config.toml
horizontal_flip = false
norm_position = "pre"
head_dim = 16
fused_qkv = true
optimizer = "muon"
learning_rate = 0.0029
momentum = 0.85
adamw_weight_decay_other_params = 0
Rows from block 6 of a small image classifier, named by matrix and row number. Rows with one number belong to one neuron. Each number is 128 + 24 x the weight over its row's rms, rounded and kept within 0 to 255. All counts start at 0.
Before each neuron's rows are labels from the 100 images, of 14976, where the neuron reaches its highest value: "top examples" is what is common among them; "colour at peak" is the nearest of a few named colours to the mean colour under the peak. Only what is clearly more common there than usual is listed. The data: seven-segment displays showing three digits. In brackets: how many of the 100, against the usual share in percent.
# fc1: MLP up (model.blocks.6.mlp.fc1.weight, 512x256), inputs 104-155
# fc2: MLP down (model.blocks.6.mlp.fc2.weight, 256x512, transposed), outputs 104-155

top examples: first digit: 7 (28 vs 10); first digit: 1 (28 vs 10.4)
colour at peak: black (48 vs 5.4)
fc1.364 [164 136 149 161 113  84 131  83 156  85  83 111  92 153 122 110 127 123 157 135 153 166 136 121 140  94 153 133 139 181  92 106 158 140 126 162 163 123 102 104 148 119 144 123 144 152 142 148 134 103  90 164]
fc2.364 [128  99 135 144 143 151 129 137 100 118 121 110 110 111 110 132 140 111  87 132 140 132 142 138 151 131 103 111 116 132 130  79 124 143 166 157 138 125 138 132 120  99  79 141 117 121 128 182 153 149 155 154]

top examples: the digit 3 (79 vs 26.9); second digit: 3 (71 vs 9.8); first digit: 5 (44 vs 9.9)
colour at peak: green (28 vs 9.3)
fc1.432 [108 137 146 154 134 100 148 114 134 126  69 145 117 111 127 104 108 120 104 128  80  99 117 103 115 138  88 147 140 119  79 119  74 152  95 126 151 162  58 114 123 113 171 142 131 104 139 168 103 110 126 132]
fc2.432 [167  97 155 102 137 156 145 104  91 157 159 113 107 154 123 145  96  90 109 144 139 128 121 102 126 122 110 134 146 149 132 147 122 119 166 157 120 117 101 114 113 137 124 123 175 150 154 128  97 110 136 122]

top examples: the digit 3 (92 vs 26.9); first digit: 3 (59 vs 10.2); second digit: 3 (44 vs 9.8)
colour at peak: brown (71 vs 33.5)
fc1.45 [175 118  85 142 132 112 126 113 155 109  87 107 128 139 147 161 141  98 102 119 157 128 115  97 112 132 153 124 133 121 125 122 121 110 126 149  96 129 141 126  99 163  78 107 153 139 132  96 169 142 108 106]
fc2.45 [179 128 122  98 121 150 186 119 191 173 169 137 132 132 116 135 101  79 131 138 115 130 149 125 124 142 106 123 173 155 103  89 117 142 158 146 116 150 132  95 112 141 111 127 149 133 153 142 141 129 101 153]

top examples: first digit: 0 (31 vs 9.2)
colour at peak: green (26 vs 9.3)
fc1.506 [157 159 130 144 131 113 126 135 137 118 148 106 132 162 121 152 120 134 105 126 103  95  93  94 101 152 150 134  96 115  96 138 169  93 139 127 106 162 141 120  83  80 138 138 130 103 105 121 133 127 154 116]
fc2.506 [101 159 132  91 112 134 123 107  69 160 131 123 144 155 182 111 125 151 107 202 189 108 112 141 162 130 146 105 122 101 127  68 119 139 116  96 110 144 113 139  90  88 134 146 141 140 154 144 111 113 114 158]

top examples: the digit 4 (64 vs 27.4); first digit: 4 (33 vs 9.9)
colour at peak: black (26 vs 5.4)
fc1.273 [ 89 153 104 121 137 119 126  75 134 103 124 151  85 129 131 141 192 141 144 120 101 115 132 125 187 128 128 158 171 131 140 138 148 115 147  94 134 118 129 101 163 137 110 181 115 104 146 128 138 138 110 108]
fc2.273 [139 142 120 113 131 133 113 138  55 107 106 141 139 101 136 137 184 167  97  88 117 118 126 132 212  93  94 125 132 138 142 123 120 133 130 135 136 124 138 144 108 129 121 119 195 152  94 120 136 106 113 139]

top examples: dark on pale (87 vs 16.1); the digit 1 (61 vs 27.4); second digit: 1 (37 vs 10)
colour at peak: grey (86 vs 36.9)
fc1.361 [155 121 158 111 125 139  80 128 141 123 133 113  92 131  97 117 103 103 103 109 158 131 116  91 118 145 184 117 130 106  88 119 142 118 140 147 130 159 103 134 148 138 172 175 122 110  99 129 140 134 149 113]
fc2.361 [132 139 122  86 122 115 131 115 159 109 138 144 129 141 132 154 109 121 125 115 175 116  97  90 132 142 165 139 113  83 162 105 124 135 125 127  95 133 104 127 121 174 125 177 113 145 136 122 128 135 140 140]

top examples: the digit 8 (65 vs 27.2); first digit: 8 (48 vs 10.2); second digit: 7 (31 vs 9.7)
colour at peak: green (28 vs 9.3)
fc1.21 [119 149  89 165 145 121 145 131 136 144 154 101 119 147 155 149 111 146  94 124 100 128 145 101 149 126 131 122 154 134 159 110 129  63 186 109  90 140 120 113 133 113 139  70 110 143 126 119 175 118 100 105]
fc2.21 [153 154 116 152 123 130 122  97 116 121 149 123 107 108 140 112 146 164 155  99 138 124 108 150 126 132 105 154 108 102 167 141 165 148 128 103 117 139 107 138 129 123 157 132 144 127 160 185 126  93 134 105]

top examples: first digit: 6 (34 vs 10.5)
colour at peak: green (27 vs 9.3)
fc1.150 [147 115 130 151 135  74 160 116 100 118 161  80 101 123 135 144  98 103 151 117 149 146 151 115 141  96 127 135  79 144 132 124 201 126 149 147 130 126 119 113 123 142 178 141 155 113 125 142 121 121 109 148]
fc2.150 [119 145 133  91 120 107  96 120 114 125 103 156 110 154 109 118 109 150 109 131  75 113 105 134 134 123 138 100 158 134 125 101  90 129  97 126 134  98 122 138  97  84 101 141 121 149 129 152 146 141 116 140]

top examples: the digit 2 (72 vs 27); second digit: 2 (37 vs 10); third digit: 2 (35 vs 10.2)
colour at peak: green (26 vs 9.3)
fc1.415 [119 176 123 147  91 113  94 117 144 102 145 108 114 154 136 126 129 121 164 161 134 110 161 132  93 128  67 163 151 138 118 107 134 146 127 117 145 113 144 106 129 139 135 108 119 126 149 155 119 127 141 163]
fc2.415 [170 151 140 112 169 167  85 134 116 144 129 116 142  93 187 129  88 137 143 139 114 155 123 141 120 115 160 162 166  97 148 119 124  94 141 126 151 127 116 137 141 115 122 108 155 161 114 120 147 105 148 133]

top examples: the digit 3 (68 vs 26.9); first digit: 3 (61 vs 10.2)
colour at peak: blue (29 vs 3.8)
fc1.312 [103  79 149  89 114 171 117 153 132 108 120 129 127 130 146 147 143  87 123 115 114 118 106 124 139 146 136  85 120 111 128 119 102 168 115 104 115 111 143 155 129 129 166 163 115 140 120 138 139 127 184 136]
fc2.312 [107 157 131 136 152 114 116 137 130 124 120 144 128 150 106 101 173 111 121 111 119 139 102 123 148 152 116 138 127 133 128  94 107 132 157 117 133 123 102 158 110  97 140 136 144 112 118 109 138 135 105 121]

top examples: second digit: 7 (31 vs 9.7)
colour at peak: black (53 vs 5.4)
fc1.230 [166 123 143  88 138 105 133 167 149 101 131 101 145 107 104 108 100 164 148 127 123 126 144 123 132 146 130 124 151 140 103 171 107 131 125 130 150 106 128 133 151  92 156 106 153 172 150 168 116 120 126 113]
fc2.230 [108 158 113  93 176 142 104 105 117 111 102  83 132 159 107 123 117 108 148  92 117 113 176 136 166  93 109 144 141 128 124 172 108 128 134 108 108  90 134 149 118 137 137 123 123 118 104 119 110 123 122 127]

top examples: the digit 2 (87 vs 27); first digit: 2 (76 vs 9.6); second digit: 7 (29 vs 9.7); second digit: 1 (28 vs 10)
colour at peak: green (28 vs 9.3)
fc1.454 [189 110 160 119 122 110 106 120 122 157  99 107 143 138 121 147 146  86 119 136 101 125 123 167 143 123 134 128 168 135 123 114 138 128 184 126 126  90 111 176 101 148  93 120 128 133 133 111 151 150 114 114]
fc2.454 [ 85  94 126 138 134 120 102 147 137 120 141 170 117  97 104 124 188 145 108 153 137 112 154 101  98 112 106 100 158  79 123 177 130 121 159 115  96 106 128 147  70  74 114 175 122 125  94 158 124 127 129  96]

top examples: the digit 4 (100 vs 27.4); first digit: 4 (85 vs 9.9); third digit: 4 (26 vs 10.1)
colour at peak: brown (60 vs 33.5)
fc1.198 [175 110 133 123 123 134 137 170 108  96 102 120 126  85 123 166  79 128 173 107 122 140 101 125 140 128  81 114  65  88 112 159 127 116 134 101 123 110 103 180 138  92 133 114 105 143 135 122 102 130 126 125]
fc2.198 [147 104 146 148 140 128 122 113 195 118 154 113 121 122 104 129 112 144 150 162 108 127 110 113 126 170 135 126 115 110 133 153 136 131 112  93 133  96 118 141 141 132 124 113  72 138 156 142 144 121 130 123]

top examples: green glow (63 vs 16.7); the digit 8 (58 vs 27.2); third digit: 8 (34 vs 10)
colour at peak: green (63 vs 9.3)
fc1.22 [128 154 111  91 182  95 123 125 164 157 171 181 159 146  90 152 112 114 120 141 138 119 118 155 120 138 158 114 126 128 118 154 103 106 126 207 155 126 123 141 103 114 106 106 131 135 148 122 124 138 103 110]
fc2.22 [129 125 141 140  87 131 152 106 108 146 106 153 138 135 110 102 143 130 107 115  95 116 121 139 145  85  99 115 111 115 122 143 127 162 121 127 127 135 108 134 157 140 122 127 167 156 120 132 121 116 164 156]

top examples: the digit 7 (61 vs 26.9); second digit: 7 (44 vs 9.7); second digit: 1 (36 vs 10); third digit: 3 (35 vs 9.9)
colour at peak: black (34 vs 5.4)
fc1.139 [146 149 138 126 135 153 116 127 150 137 136 127 117 136 158 172 140 145 141 166 138 114 146 110 102 153 158 134 131 115 140  92 135 110 142  82 139 141  84 105 130 146  98  75  99 170 124 104 137 109 147 142]
fc2.139 [152 138 125  93 122 117 153 159 125 120 138 123 118 117 138 115 120 154 148 123 108 128 131 119 145 116 101 140 114 120 121 100 121 132 119 133  98 123 139 116  95 131 144 114 111 108 142 174 131 147  88 118]

top examples: dark on pale (57 vs 16.1)
colour at peak: grey (62 vs 36.9)
fc1.372 [136 120 169  93 116 153 162 107 147 168 146 151 131  94 116 116 131 156 167 114 130 115 117 174 115 142  89 135 125  97 113 109 116 146 123 117 177 141 155 120 105 142  92 107 116 115 167 116 130 140 145 156]
fc2.372 [115 130 135 127 164 125 117 130 134 126 163 158 130 161 100 132 101 120 153  69 104 145 123 122 185 161 169 156 129 141 162 121  96 125 157 125 139 112  83 120 111  99 125 152 101 148 108 139 153 122 151 127]

top examples: the digit 0 (84 vs 27.1); third digit: 0 (50 vs 10.2); first digit: 0 (36 vs 9.2); second digit: 0 (28 vs 10.6)
colour at peak: red (30 vs 1.5)
fc1.57 [ 85  95 164  90 130 177 129 136 127 107 149 115 109 130  77  84 158 112 125 133  83 143 118 116 116  98 138 135 144 148  94 135 116 107 139 126 142 160 171 113 146 140 143 147  95 128 131  85 109 154 155 111]
fc2.57 [102 127 127 153 144 124  85 125 103 153 163 111 138 161 126 107 155 175 153 119  72 191 100 129 116  99 148 144 121  99 130 127 115  95  98 160 111 144 167 125 114  91 157 210 143 130  72  95 135 138 144 132]

top examples: first digit: 6 (28 vs 10.5)
colour at peak: green (26 vs 9.3)
fc1.481 [184 141 169 106 165 133  99 114 151 138 162 134 108  97 122 140 164 110 116  96 121  95 166 124 140 134 105 151 159 113 145 114  75 107 127 118 171 135 125 149 145 132 131 120 127 143 121 120 112 103 150 139]
fc2.481 [ 89 129 136 165  89  94 125 122 153 120 206 107 121 104 116 128 148 125 117 165 181 139 101 125 147 132 126 135  98  76 141 152 120 112 131 116 139 116 124 130 118  87 151 163 117 120 120 140 116 126  95  87]

top examples: the digit 1 (61 vs 27.4); the digit 7 (55 vs 26.9); third digit: 1 (49 vs 10.3); third digit: 7 (39 vs 9.7)
colour at peak: green (25 vs 9.3)
fc1.414 [122 116 147 164 111 127 126 128 124 116 104 173 127 104 129 104 123 158 125 140 125 141 125 132 113 119 122  99 128 125 164 112 134 130 140 164 150 135 208 131 122 103 122 110 113 126 108 140 141 100 107 128]
fc2.414 [149 130 140  95 135 115 120 110  56  84 104 163 116 118 109  96 105 120 150 124 141 118 141 157 207 126  92 190  88 104 135 138 129 115 133 124 136  93  97 111 137 148 119 139  84 125 115  94 158 131 124 152]

top examples: the digit 5 (77 vs 27.2); first digit: 5 (64 vs 9.9)
colour at peak: green (27 vs 9.3)
fc1.234 [104 118  97 170 102 109 115 155 101 172 101 115  98 141  97 106 116 132 101 117 103 147 134 125 181 104  58 112 129 111 114 150 150 132 137 167 125 175 156 109 140 174 125 170 151 127 119 128 153 110 129 120]
fc2.234 [140 115 141 130 108 109  97 156 136 158 134 154 152 170 125 107 113 100 107 152 164 111 110 124 149 123  93 111 148 118 121 137 120 131 103 123 132 136 169 129 122 124 112 101 186 125 128 104 127 155 126 141]

top examples: first digit: 2 (34 vs 9.6); second digit: 3 (33 vs 9.8)
colour at peak: green (27 vs 9.3)
fc1.27 [132 117 104 168 103 122 137 177 125 110  80 148 119 147 154 112 112 119 156 171 100 130 135 104 105 149 124 115 121 141 125 116  91 129 101 124 127 147 131 114 119 115 162  99 146 147 157 148 130 111 125 119]
fc2.27 [113 126 110  90 106 109 117  84  60 165 129 125 153  99  85 150 146 172 126  86 128 113 127 132 145  96 100 156 105 162 154 109 139 124 100 122 158 147 157 137 105 115 139 173 127 107 115 129 119 141 144 124]

top examples: the digit 7 (62 vs 26.9); the digit 1 (55 vs 27.4); second digit: 7 (49 vs 9.7); second digit: 1 (36 vs 10)
colour at peak: green (31 vs 9.3)
fc1.317 [161 127 120 109 134 118 101 144 118 125 103 145 128 100 117  93 154 129 124 146 126 109 129 128 162 118 135 113 124 114 147 158  95 140 125 146 168 127 149 149 114 103 131 147 111 140 113 124 113 131 107 137]
fc2.317 [119 114 144 114 149 124 166 128 119 117 101  87 125 113 175  85 107  83 137 130 125  93  96 116  93 103 139 161  87 157 139 154 114 106 117 122 142 125 118  88 172 146  99 107 126 161 113 107 129 104 172 109]

top examples: the digit 0 (76 vs 27.1); first digit: 0 (67 vs 9.2)
colour at peak: brown (64 vs 33.5)
fc1.504 [175 129 110  89 129  93 152 147 132 124 128 140 136 141 122 127 118 159 187 149 166 138 154 159 148 138 138 100 144 128 143  72 148  99  92 101  86 119 160 108 114 116 128 124 125 110 165 130 115 173 140 111]
fc2.504 [124  98 123 116 112 112 141 151 139 117 104 141 134  97 114 145 119 121 173 124 135 128 134 147 135 147 118 132 140 119 108 107 111 123 114 137  95 137 166 181 112 158 134 161 184 111 135 117 118 118 120 101]

top examples: the digit 7 (57 vs 26.9); first digit: 7 (45 vs 10)
colour at peak: black (38 vs 5.4)
fc1.261 [125 135 126 119 136 100 158 138 108 147 108 146 107 138 115  89  83 118 119 136  92 114 138 150 135 121 123 108 147 150 138  84 106 122 122 116 111 128 141 122  91  98 167 136 147 119 150 150 161 135 122 130]
fc2.261 [154 124 144 131 125 100 138  89 108 124 109 103 100  72  97 133 132 111 149 133 158 158 114 115 158 114 134 138 135  77 126 171 142 130  91 122 140 102 147 133 140 160 114 131 154 141 108 123 122 141 125  79]

top examples: first digit: 2 (25 vs 9.6)
colour at peak: green (25 vs 9.3)
fc1.99 [151 122 133 100 144  83 119  92  99 114 193 160 101 126 105  71 106 144 143 133 120 110  89 126 113 155 107 136 158 113 100 168 100 134 139 106  86 145 118 116 118  84 136 129 117 149 138 109 133 193 117 136]
fc2.99 [118  75 129 156 139 165 118 162 140 142 124 131 153 143 104 141 162 103 125 136 122 132 139 131 126  96 148 143 132 162 168  84 128 109 161 177 139  94 129 144 119 125  89 132 103 121 129  74 122 120 106 112]

top examples: third digit: 1 (41 vs 10.3); third digit: 7 (32 vs 9.7)
colour at peak: green (34 vs 9.3)
fc1.240 [125 110 113 145 152 118 120 139 124 140 138 119 113 141 104 158  96 145 101 147 123 147  84 138 154  98 100 152 157 134 125 173 140  98 186  93 142 114 139 116 113 136 112 167 100 116  66 137 153  95 145 138]
fc2.240 [136 162 136 112 115 155 183 158  81 121 100 116 141 122 147  99 177 135 110 124 129  98 133 149 111 150 132 108 148  96  86 140 118 139  79 172 132 168 110 149 131 146 117 144 170 133 163 143 142 145 107 154]

top examples: the digit 1 (69 vs 27.4); the digit 2 (62 vs 27); second digit: 1 (53 vs 10); third digit: 2 (53 vs 10.2)
colour at peak: green (28 vs 9.3)
fc1.185 [142 139 113 134 125 119 130 105 146  85 126 148  93 146 136 157 115 144 150 136 105  96 112 133 102 120 157 151 107 167 140 123  92 157 102 137 136 153 120 125 126 144  88 114 160 125 116 121 136 121 134 120]
fc2.185 [117  99 132 121 139 134 163 117 121 152 170 156 152 152 143 150  93 133 112 155 100 153 107 113  66 117 133 122 121  87 140  97 103 130 141 163  78 151 114 144 146 142 141 129 156 123 136  74 144 150 154  98]

top examples: the digit 1 (95 vs 27.4); first digit: 1 (57 vs 10.4); second digit: 1 (35 vs 10); second digit: 2 (27 vs 10)
colour at peak: black (32 vs 5.4)
fc1.211 [126 114 101 116 132 136 146 161 152  97 136 102 119 125 114 108 175 120 150 110 126 103 142  80 115 115 138 142 147 103 153 153 168 111 159 151 127 136 102 105 162 126 137 100 134 146 178  94 118 118 125 107]
fc2.211 [135 148 132  94 141 114  83 109 123 116 108  98 112 134 117  90  72 144 142 116 121 142 140 126 144 144 135 128 158 196 142 150 118 152 123 150 132 130 149 121 140 120  83 153 158 141 152  95 159 101 130 111]

top examples: the digit 6 (56 vs 27.1); first digit: 6 (42 vs 10.5)
colour at peak: green (25 vs 9.3)
fc1.316 [143 124 111 128 180 122 149 100 144 126 110 125 141 150  98 175 150  93 135 102 120 144 130 169 121 115 122 144 106 108 142 161 146 133 140  99 125 116 121  94 128 131 140 151 110  88 166 113 134  97 118 138]
fc2.316 [185 146 107 102 131 147 140 164 142 114 116 108 112 153 167 113 100 157 132 127  72 155 132 115 110 144 164 133 131 146 151 117 116 130 161 135 128 163 118 161  98 155 126  80  93 133 117 168  96 149 164 146]

top examples: the digit 7 (67 vs 26.9); second digit: 7 (38 vs 9.7); first digit: 7 (27 vs 10)
colour at peak: black (30 vs 5.4)
fc1.485 [133 163 109 166 105 152 134 132 153 111 139 105 112 140 135 132 175 130 171 124 134 134 137 155 133 100  99 136 146  52 137 106 108 151 128 146 106 117 153 111 129 120 124 109 128 124 112 132 117 143 122 142]
fc2.485 [126 124 114 133 168 111 110 103  82 122 114 121 123 167  92 132 127 147 141  94 143 160 144 117 106 130 132 127 140 139 142  81 152  96 121 141 105 149 118 162 136 148 119 153 138 134 127 143 129 123 115 126]

top examples: the digit 6 (62 vs 27.1); first digit: 6 (31 vs 10.5); second digit: 6 (28 vs 9.6); third digit: 6 (26 vs 10)
colour at peak: green (25 vs 9.3)
fc1.18 [114 133 149  99 129 124 133  82 119 119 187 140  93 121 121 172 140 136 144 121 135 128 146 143 134 138 141 128 146 136 166 141 156 146 121 142 109  99 127 172 161 160 104 178 154 139 164  95 134 143 136 108]
fc2.18 [144 135 115 138 112 129 113 124 116 119 111 135 135 153 130 154 152 170 128 132 104 117 106 159 137 119 131 137  92 132 169 148 125  80 129 149 137 106 158 148  91 117 150 142 184 142 116 148 133 172 119 126]

top examples: the digit 7 (56 vs 26.9); first digit: 7 (52 vs 10); first digit: 2 (29 vs 9.6); second digit: 0 (26 vs 10.6)
colour at peak: green (26 vs 9.3)
fc1.110 [180 154 144 139 162 113 121 107  91 123 149 153 112  99 100 114 148  87 142 127  99 129 131  83 117 148 107 182 164 121 112 151 114 120 130 126 156 135 114 113 153 152 132  99 125 118 143 115 107  96  88  95]
fc2.110 [146 135 124 110 142 143 158 141 104 136 134 130 120 154 110 123  82 127 150 167 131 114 115 136  95 133 145 120 165  92 126 163 114  91 158 111 153 156 117 130 164  81 132 128 140 121 137 168 110  94 138 111]

top examples: the digit 2 (56 vs 27); green glow (38 vs 16.7); second digit: 2 (31 vs 10)
colour at peak: green (37 vs 9.3)
fc1.0 [138 138 109  71 161 144 142  85 160 138 127 135 111 120 135 128 148  81 139 104 133 147 110 133 153 107 129 126 147 125  96  90 156 101 154  82 120 118 154 111 140 135 110 171 123 128 135 120 118 127 132 143]
fc2.0 [118 126 121 146 148 139 180 175 144 152 123 143 135 158 140 130  93 118 150 160  98 132 115 134 151 141 171 111  97 108 112  80  99 139 161 125 130 114 102 138 110 134 130 101 110 122 129 146  86 135 163 140]

top examples: the digit 8 (73 vs 27.2); first digit: 8 (66 vs 10.2)
colour at peak: green (31 vs 9.3)
fc1.407 [157 125 132 126 136  95 128  87 143 128 124 176 132 108 134 159 130 127 125  62 145 114 166 173 145 150 119 116 115 106 125 136 176 182  98  95 115 151 121 106 138 141  98 133 130 109 128 135 105 118 131 137]
fc2.407 [ 87 152 150 116 132 141 152 181  85 117 129  71 127  76 104 111 132  91 153 136 112 144  95 136 133 157 137 135 146  92 107 134  81 121 139 101 148 133 132 169 150 111 134 109 109 135 154 129 152 127 143 110]

top examples: the digit 0 (65 vs 27.1); first digit: 8 (35 vs 10.2); first digit: 0 (31 vs 9.2); second digit: 0 (29 vs 10.6)
colour at peak: green (32 vs 9.3)
fc1.141 [174 156 105  87 133 111 109 152 158 159 108 149 152 136 160 125 133 129 128  96  82 120 126 122 149 134 145 148 134 125  76 118 148 122 144 130 132 101 108 140 121 122 117 127  84 143 130 121 131 139 103  93]
fc2.141 [172  96 149 139 126 130 127 119 145 116 112  93 126 133 120 107 118 183 127 120 190 177 116 143 153 130 124 160 112 146 148  85 132  91 166 169 169 118 113  97 124  99 167 151 120 114 113 117 123  96 126 130]

top examples: the digit 1 (63 vs 27.4); second digit: 1 (50 vs 10); green glow (40 vs 16.7)
colour at peak: green (38 vs 9.3)
fc1.357 [145 145 155 119 108  99 138 141 151 128 105 132  96 162  95 113 149 107 112 120 185 112 118 103 103 100 123 127 133 116  94 124 100 119 148 134 148 104 134 166  80 129 166 113 153  86 129 115 126 136 147 156]
fc2.357 [133 122 134 109 157 144 122 112 160 114  96 130 121 122 163 165 114  89 129 129 136 117  96 125 107 129 118 111 147 133 139 111 146 109  95 109  82 113 120 147  86 124  98 104 178 147 127 112 115 112 130  90]

top examples: the digit 7 (60 vs 26.9); first digit: 7 (56 vs 10); first digit: 1 (35 vs 10.4)
colour at peak: black (35 vs 5.4)
fc1.44 [155 114 124 155 128 133 132 139 126  96  99 134 122 117 136 172  92 133 142 139  84 179 151 142 116 130 138 106 142 107  70 132 129 123 105 144 164 103 118 104 168 171 177 147 125  91 124 148 101 186 150 147]
fc2.44 [109 101 132 186 171 164 119 141 114 160 158 107 125 138 145 156 162 148 117 131 147 132 142 165 111 131  88 150 107 127 134 124 131  89 137 166 194 119 128 121 170 127 136 137 141 121 131 121 115 137 187  95]

top examples: the digit 1 (90 vs 27.4); first digit: 1 (48 vs 10.4); third digit: 1 (42 vs 10.3); second digit: 1 (30 vs 10)
colour at peak: black (27 vs 5.4)
fc1.375 [ 84 117 134 139 135 123 120 107 159 125 106 144 117 145  72 126 136 130  95 143 145 176 151 145 139 144 118 100 116 101  95 108 135 124 110  62  94 157 157 127 101 149 164 122 153 120 125 140 115  93 111 125]
fc2.375 [133 104 162 166 182 111  90 112 110 123 119 111 161 123 141 146 117 139 151 152 100 136 137 147 135 106 124 164  87  99 149 154  94  96 136 142 127 169 105 129 113  81 135 108 129 124 142 141  92 148 179 118]

top examples: the digit 1 (68 vs 27.4); second digit: 1 (46 vs 10); first digit: 0 (26 vs 9.2); third digit: 1 (26 vs 10.3)
colour at peak: black (32 vs 5.4)
fc1.279 [119 171 140 176 162 146 138 100 125  97 137  99 160 150 148 165 131 126 107 110 124  82 134  95 104 115 132  97 134 136 162 124  86  99 149  96 130 138 102 132 153 135 114 119 156 126  96 114 129 108 117  91]
fc2.279 [123 144  95 125 130 139 135 100 129 112 184 127 143 122 127 159 158 100 157 108  78 118 166 119 138 136 110 140 151 139 128 123 127 117 135 138 106 129 109 159 134 121 123 153 138 113 156 184 144  75 130 133]

top examples: the digit 1 (93 vs 27.4); second digit: 1 (82 vs 10); the digit 8 (73 vs 27.2); first digit: 8 (70 vs 10.2)
colour at peak: black (29 vs 5.4)
fc1.422 [177 142 157 117 113 129 144 118 118 106 121 134 142 111 119 166 143 120 110 125 110  96 121 135 148 138 158 112 115 144 111 132 146 134 101 152 129  84 156 123 160 102 126 120 131 154 127 124  83 136 112 108]
fc2.422 [161 141 125 162 167 104 124 143 116 122  96  91 123 135 145 144 107 152 154 133  88 120 144 139 109 117 124 140  96 130 123 133 123 131 143 189 167 151 149 126 116 106 120 145 124 106 126 150 157  97 137 117]

top examples: first digit: 4 (37 vs 9.9); second digit: 3 (33 vs 9.8); first digit: 8 (27 vs 10.2)
colour at peak: green (26 vs 9.3)
fc1.37 [141 194 159  91 140 110 136 127 151 147 132 132  93 129 133 150 111 101 112 131  90 126 123 105 106 127 124 119 121  86 125 159 160 126 142  92 114 117 100 127 136 146 137 114 124 132 147 121 149 114 128 150]
fc2.37 [111 128 134 152  99 119 124 126 102 123 130  96 125 133 151 108  88 126 126 126 193 150  96 126 142 122 139 121  79 127 176 150 167 137 121 122  95 127 186 132 133 110 117 141 112 120 113 166 105 149 112 105]

top examples: the digit 6 (85 vs 27.1); first digit: 6 (76 vs 10.5)
colour at peak: green (31 vs 9.3)
fc1.363 [104  76 140 139 111 108 135 187 118 173 120 127 134 118 110 104 129 101  70 139 122 144  77 103  99 139 131 112 147 144 127 151  91 121 127 131 113 145 125 144 134 171 133 125 109 151 116  76 139 115 123 116]
fc2.363 [116 153 107 102 114 131 121 163 134 124 151 117 117 134 138 120 122 151 142 102  79 134 149 118 104  97 132 139 131  82 143  94 108 120 165  73 111 143 113 135 137 129 136  98 153 140 126 146  85 148 120 101]

top examples: second digit: 8 (30 vs 9.9); third digit: 0 (27 vs 10.2)
colour at peak: black (27 vs 5.4)
fc1.408 [157 139 153 158 150 171 128 117 133 123 148 145 145  67 143 164 135 158 147 116 137 144 126 116 111 133 133 144  98 113 167 167 177 109 138 112 142 138 126 124 149 163 127 138 109 126 131 117 128 156 165 118]
fc2.408 [ 97  92 142 129 142 143 128 134 133 141 133 158 133 163 107 138 151 130 101 122  91 100 125 131 121 127 109 132 120 107 119 144 119  98  99 117 163 150  95 125 106 132 125 157  86 110 119 132 133 143 130 131]

top examples: green glow (49 vs 16.7); third digit: 2 (30 vs 10.2); second digit: 6 (27 vs 9.6)
colour at peak: green (49 vs 9.3)
fc1.123 [160 133 116 130 145 131 141 117 145 113 183 160 132 130  95 143 150 110  88 122  97 137 117 140 125 108 180  92 141  81 101 136 101 123 145 127 154 113 136 123 120 107 115 142 139  94 117  91 128 167 145 123]
fc2.123 [ 85 128 119 119 121 158 127 127  99 109 120 172 111 163  65 113 110 130 130 165 114 140  92 133 126 140 147 151 140 146 148 122 107 105 132 116 113 125 147 150 162 150 179 144 138 113 106 122 144 132  78 154]

top examples: the digit 3 (77 vs 26.9); second digit: 3 (54 vs 9.8); first digit: 1 (34 vs 10.4)
colour at peak: green (34 vs 9.3)
fc1.7 [133  77 174 128 122 168 143 146 129  81 118 117 152 133 114 140 135 138 100 157 118 124 154 134 157 150 129 112 135 125 116  69 156 107 137 110 133 145 108 109 131 134 116 111  89 127 124 130 174 131 114 140]
fc2.7 [143 131 142 152 136 138 118 151  90 156 103 133 115 116  43 158 134 156 116 124 138 102 114 138 121 100 110 153 135  90 145 128 125  99 117 142 129 104 127 106 126 178 127 161 136 106 115 193 135 109 134 157]

top examples: the digit 8 (67 vs 27.2); third digit: 8 (63 vs 10); green glow (47 vs 16.7)
colour at peak: green (29 vs 9.3)
fc1.379 [136 121 131 151 113 114 148 112 108 140  96 117 174 118 123 154 109 141 146 144 143 149 136 151 159  92 139 146 156 133 115 150 134 112 111 147 199 148 117 148 154 145 131 114 128 114 112 113 129  84 105 112]
fc2.379 [138 134 131 103 140 123 146  81 140 126 127 136 136  88 124  92 117 147 151 150 149 147 100 130  88 146 140 166 109 159 106  90 126 143 156 100 119 135 107 118 127 130 139  85 145 110 112 127 152  93 134 110]

top examples: third digit: 1 (47 vs 10.3); green glow (39 vs 16.7)
colour at peak: green (39 vs 9.3)
fc1.468 [166 114 148 145 169 159 144 112 123 122 131 103 166 126  98 116 121 123 146 147 130 151 132 177 160 159 121 143 106 138 124 180 138 151 108 138 160 127 168 120 126 131 145 125 130 112 124 143 126  79 114 115]
fc2.468 [108 105 108 154 110 149 151 148 127 107 133 128 146  75 148 137 131 116 119 140 162 131 133 129 136 127 115 142  78 205 131 128 143 121 149 125 116 133 120 112  98 126 165 144 109 121 128 120 158 138 142 152]